From a checkpoint of a small image classifier: patch size [2, 2], held-out accuracy 92%.
Rows from block 2 of a small image classifier, named by matrix and row number. Rows with one number belong to one neuron. Each number is 128 + 32 x the weight over its row's rms, rounded and kept within 0 to 255. All counts start at 0. Numbers have three digits each.
After each neuron's rows are labels from the 100 images, of 14848, where the neuron reaches its highest value: "responds to" is what is common among them. Only what is clearly more common there than usual is listed. The data: single printed letters, digits and signs in grey, bent and noisy. In brackets: how many of the 100, against the usual share in percent.
# fc1: MLP up (model.blocks.2.mlp.fc1.weight, 384x96), inputs 0-95
# fc2: MLP down (model.blocks.2.mlp.fc2.weight, 96x384, transposed), outputs 0-95

fc1.178:111230195109134130122097162105135135116091092108153151097079153111142103156129126122154118120105123201104154165117110161143122091140136158101140119145063143056144025152145084141136122147150144167147117163158086101120054132081122191123124151082167175153146177133139111106116120147148113124
fc2.178:117147084080179114108145086127173120140113136159102127174123103139124123100135116114139065123152123123081203114155145086077062147155141179097094121148148099102120135114144159123127082121197136119102150067052173121158142114085145153166084056093131100157129122124189110132126082094147105192
responds to: capital (62 vs 35.6)

fc1.136:156129161106127144106148170067091120111147112133147071176148108105103138114196147093061092105167099177134126105114167147156135118193104144118120194163119150130107142075146145155129151123133138152149036220120100124079130124150171118137195150119185146103131088164138164145158139141162124091
fc2.136:104101155144114206167127165038122141082146093125131094132152144081125172115088142157136089101141130100127169144119120071109155122189180109108087106119079071135110109105100154104064182138141128148096107211103119166138101100172143096091160127106077150124114063147123110106145140145117175139
responds to: sans-serif (91 vs 56.8)

fc1.141:134118144126120076108099124149109151090135124124094162120148116140163118095094085127054150090114069157160180096144135132160060119102126102233038099110087169132147104106133106145122090113087127160150104164102207119174167152120136103129096120137125121129185156111143067126137094126095082128
fc2.141:137076172106113118080181095146151095138116104112137090089106164105088156119118134140110163183133161123118217075137104109142119144148063103136113181214143093127155116065118132132165152150140119106055108109106152146099174151147202148160151143125107121112128111128086139148200100138080151100
responds to: bold (82 vs 46.7); dark on light (79 vs 39.8)

fc1.235:164122180090174154140047143141058138157124116131107132180125092151136113149120108141137140155131082157216150098174099117171208109164112123130169152167064163102145225176137101157135182130117132162098122115160142128099138129155107136139170123140190185164136141140148126125147130117130151128
fc2.235:113125176154173091163053143085047090113154102111089122117148134105077130113119183102143141173166100124130131127159082114076125090066101099128158177125099144119100169118120125070117144165151142170101098088137126127064099122086109120085120093161177118179092170100146143126127198097141096142
responds to: serif (54 vs 25.8)

fc1.130:121072161142123108146134085022119158143154136120146089121117113128072091136162204165115155131117161149110158153137123143170093189125115149131091104104150078110122152183129148098132057101124187155174128092158111155139092119190116144135116130140149195193195094125088106106112126098129134130
fc2.130:167123148061123138124164129087106139137110113151085100120150159169124142150107143098138150116179152078114146111151110144016093113100081125127132155097124198106174125130164109070152074098151168104129133121134128137196113162087101194132142116142082160176121159137094159105157089062103083145
responds to: dark on light (65 vs 39.8)

fc1.134:086151120162125096138137126153073146135079128146101116126121101070157138117071084165060091090183160166082156099094079114123163107132101133086164058113101096129169115070109097126151194113088089143079099226076099147100127142160114122122095116089136136114133122129140132143123089131129161088
fc2.134:144184085163145162153123145091116128170093096163121162127123131170162164137170126090106106099175147151119195173085155095197143163179190151140104179172115065144074149161122147157099173103121125106138110143158160127166140105148130128063091166080119180103119120117088169164113117122125082153
responds to: bold (74 vs 46.7)

fc1.65:134134178115104137116197130102093148165111180098201153138171119105119118089100183065096153116167164150135148120069169141129129142164144166143160101174173120075108128180129149168165162119143100134132138126161142134194145142147152112152052070114179147151156135168108186128182127083121130113
fc2.65:107128101071097074115140142178156171103089117101123094153130107174149118156090158025103131129135108154123093144218102107100133153159174071090158142077121161151128124128120155113119064151120198131160135125110118162124193097167138152118186112131186151128169133135120093143138116153115171157
responds to: bold (73 vs 46.7)

fc1.237:132185130133108219157142142105159180126161104173174080094088160082136129111087099123109124159101188165111114088122145153153074155139141153152108107136070144074128043144145111124138179113160129150095102155194137107096106135079117142118113150074110198123125154150190115137115096129159146131
fc2.237:138106085092141111124118109113124154133148128141109122109135149076204121135158107135097074086166157136084179170115136057061087089178130116109139104110118089162107130120101108097105155121173120171099114084081111084163124089121104160142116074055153173129161071129138052108085123102136144177
responds to: capital (63 vs 35.6)

fc1.284:118064102146181083138140125056181139132134147124110191132161121144112100113125125123180107114135041065160100121146173147091100157124141176086082102168188144100063099160107143143121132125140173083125178089171150100169128131126134132111151060120079118172142180113134080131132127120146123148
fc2.284:097099095133122132134143127153103194133072107166143102138096121144123149166115113082142076100140089150147087100163099155124125147032131122155124094159091104143199081122172130169160140072160147144135126071133060172156103160121196149157141160161196135169166077146128104132111119115114083126
responds to: bold (83 vs 46.7)

fc1.247:133113088106102138054133145123135162172132100110086106201155087135142199084146114123181133121106105124100226151157113112123152109086127153067132101131145139115076098087088084089155156135090114112111095180065175123157078159120151139134101109122105073098093112096111126153191150134146126132
fc2.247:081145103139117137093141156110118142162148175163142133103091144070164124113143115136188106084100144110079125116158184123125142104114214090137096051147140063139103066127059138104133103095151110180122117146089153138135119108150188064104121183083119145109114142118132081127177113094127176089
responds to: bold (85 vs 46.7)

fc1.307:157178082141131143143145134076093103165131107114175077167105170090141071115112079165174113084150137153064102188146150088193082105122139112148164146122184141111101124117119094134145136107154100144139168195082107125110112112110086148149140170145118134122087128119114203138133103083048083133
fc2.307:138142127069091144188114119074171151130040153101085128156100150161136099173111113158198095131090125116130084125074064130116144135093151112104102083147123145174134135103159082115123156131104133097130113159148144142137102050163165127191126105127070131110207134122172104101125115131068138156
responds to: sans-serif (86 vs 56.8)

fc1.123:112120128116138112093145000119143144134139092172130119125146057105040130099123138133136130114157104125087129115166103117115148136132255089123122121120132135083126100079191126184112127118135118105117089119147156122144125126130182077171140133133121124125097157124117115096134091161147138128
fc2.123:106156114150153117137128087098159129072121096201172083136142128091157091098081109106111194097089153145122140174164155135110127123177129090129214094113144177152144133136113133152132162121142193084178124071129196156137130175118098120122146159115121136143086161114144116215188135089116142144
responds to: dark on light (72 vs 39.8)

fc1.49:111112120120135104157115112169171156153175137095104187151125145165126114133101091110176128120084160107188102130117142136138166126057131144176125119144171127174096177132093153113129120090171127120116166000135167100175158127100134203122158151137112102133182176101154118127119109147134140177
fc2.49:088091149153104111121083141187083108130173173130125109163092067118156106163153075144101137153106122202120065106158138156156135164092092149111116120092165171124164089125106136140182137127111119147181102036103104109075132135192129125146149093132193111099121131114152090132117157155123106059
responds to: the character @ (26 vs 1.3)

fc1.362:242136132129094099130152105134086149039120137139139140141121085137131092118103151151079098109093100122104120064179150110105118064142145129100103114125162137104110133071199135141159160104133111162166117112165123099099084150168175139108135153178140130160144138155143087106045180100146147152
fc2.362:138185119104093121096064108146069164168130144102105168189182126167129120120134157085168138115114093073176183114121186114111136095148110160170175065122097136107149139118115041137098134095118118118107200128132089150158171141134140122133124094165161071114177131148125160101181135124096090121
responds to: the character $ (33 vs 1.4)

fc1.278:145126152137136122137129132163106108118100155124086145117141120103192086122140084121160097081000056098110091110160070167132112149123092135121113156107115122126119146098117096080162155059107132115128079082108081159136128108121089127155166119124060079111103157069119128093123103107148144129
fc2.278:141128105186115140102090165127168106128155155126134057141097098141161128204110097222109123134110143119137081178173142087155135138147158172177114152147123146105103096119152118138147072044144071191154114073178123083133129122139097106152090155109148146150123119164155144153123105079153074125
responds to: bold (80 vs 46.7)

fc1.74:114069125131088158102153159082161153152110139136127105179134129111195188116109110144176132154102065116165153093146088111134103106143163136098146136182156163042119075043138132098186123159121148114149172179094124100175061162121135153121132118093070118139125110136096088141152122123126170149
fc2.74:061121124118102108124117122113131167127109177120153145078136160176085122118158139154190101101104095106103097133140117131100116139107177105109130099199151068164094040130091054134111066122141133141048101141094140123123120092155115121102115172164124141142138206109106080103140083077105126151
responds to: capital (63 vs 35.6); the character W (26 vs 1.3)

fc1.91:133083051160131184151165128100112130180137162121122160161137098085152191149152102101138128063095124127144162148118128124175091130123147137097149141154158095048096173173142172129204116156100068122165104201137137167111120213162152095131136100124154118131117133086162113114137141154151141103
fc2.91:069071121127068127189120094114141148141126179131147099129086127120140075148128104136167138129132146111080165136145136133106068125182203096114140066126132097160083132136131088136103138176119095118075141120134096160138104092082107141092130079093148148103091128169046151115101069059101154161
responds to: bold (74 vs 46.7)

fc1.185:131116130104169155096135118126092091153110094135111123116163113107132170124095118135117139073162112144135136116154179102180108153147126065073149121181112116167095097190119081201115089107107093107130094096094109192143151085055105162103139098156085106101159136120115172134093122110018111102
fc2.185:113079172107112128110115145139149057166147148120121133150133158161100095109101120134131118173171119091156088107136130129198114182156058138155114090087112130165112157117075160127191124146092125078174162166105083123134085143065131149168114174137126117075153044156110094154087150084131081123
responds to: serif (52 vs 25.8)

fc1.92:117137083124089145069108146125139175088110144136114098154148111135164136140167171169145141081152158056132188141141099191102135060118155077207044147192168135111135179140116153151132110116133138165110134133115169109111146151151101133108086131123128086118089079123093120092128111200164151152
fc2.92:142102169094107172143135129115120106119111097173106062090134099112112121138120161107096122139151152115110131153137178089128106134103099112117132085069085146120193098146212133138107141151061116109080120110132123113099078146082017161073106140112147085062186141071104158099113131135121125133
responds to: dark on light (73 vs 39.8)

fc1.273:127127146080158123127129099155125141119089170160101157160120128129132126143138139174075115146123118119172163110171156113185158092148129141115105112173126145133140164131156125047146140137064119102049170112159019112143130127133106141144077072155081157096120125182105069183173131162096102083
fc2.273:189134123158124136099096133167132125199109138146127140075110175145159095103139078107140152112108133199176126061120078089138120128159113184136142188092083128104158141185173141153130127096145104123140135154114099088086186102093155143156084136119134106091137056196144144153083095088127131082
responds to: bold (80 vs 46.7)

fc1.125:098130129169135148139084112076145096099146187138112137112098067159118108099114114159118116102138100128154140086182084112085129121103162149110104150073046171053110132156134124108173118115139202094106100101121060149154136111149089156165126069108127166089082128225124119152147110131129113140
fc2.125:145147142208158169110131160150132092125110088124087120168099090097174083179092036118150137145108091108168081101119171094136117119157166148182111116161080171113107085105109141107143140076144062072136119129127088087169121053154151151111087084101121104116125106131132119119089115098137171114
responds to: bold (83 vs 46.7)

fc1.3:153140116010124086132206145114037134123195115121137098158143102131095097138107100118118108113115134136139114112155141126173110053174115082138120131100112099162149170151119098145096175122149139107161106163121092151075109135127127107158127097143069125146106111114069165089103106062140132081
fc2.3:156170079112062147115139110118147159111178156152069117195085144152135157188097208110103140132121074139170162085123191132114152196065133135087064118123126148143153160146132106161118136123175143203146101098109121143150137131170135105149126092141159114095173107132177111116104112078122116109
responds to: sans-serif (94 vs 56.8); dark on light (68 vs 39.8)

fc1.173:105206153139155147122136129090166134125155118160083139102155132127144131096174065100129090125123061135129140112183143215133113076105178143162091143140097111154082065077131160083206154105105138163104107134131084103171141120146123184063137096122126175118073123091108137147119161108115139127
fc2.173:119107086167165096122112175090133071176140118103127096060085098094134081172118123161128104118082082162138145083172068139093159123112124131093065108095075137142096104112156129151157058118153125172167153080134184119092124126136159108140117097156127097114116113093083144147090074067141098168
responds to: bold (89 vs 46.7)

fc1.116:153118111140113139186118148130101126165099169109102124151094129117152106140152076222094181117062099156147100135165072109121097157118140107088144105124123112121071069128113104129103092115160151153105084066093161149134111205169066086108181079137143143114139143159138117121171094110129065166
fc2.116:103107191176105121093220144119101114128083099115135145151113113149163118148065105097087167137110092138118130104092153065108156138131116134111068111161109177194123094127137102120149180144143147128105049105141084162107115064078139073128154067120172137144147118074079160114138146119135109144
responds to: serif (57 vs 25.8)

fc1.301:120130104093119119163084111072111120111117143114141133202169131129120104094113165171076095121135166075140197167081189155135104089145116136096096119147200150036130115134127107114136145166135116124100185195182114106204120113144103130116102104104146123123129147164045097126127135143103118095
fc2.301:133151064171135174136087217093132078118199164151130107126126067104157144201120183067197117135170125100104128116121066166137163132137178136144105121107113117105083105094161101110167109111083146148101126180126110110079103128122145135116107122089189139122149143145114105157139127072159113135
responds to: bold (84 vs 46.7); the character * (39 vs 1.4)

fc1.62:143087115110227115116137091119077083125124100186125168138096148115140105104120121130099143128099147159135168083126126132081129153137118177164148158064092123106119232071137133121160126067125108081103111140160152079137205082137147122123112139156082114140096097138133175093163135152071126116
fc2.62:182083128093109089113139113114138127144133146164129134110137128112198117127180140122120099114158136122133169111132145087137173177096113132100155150151146135020133167060142142191124099147210151099141097150106096086116122126106178149189092127152115196146085145144149080103188133166128172146
responds to: digit (43 vs 13.4)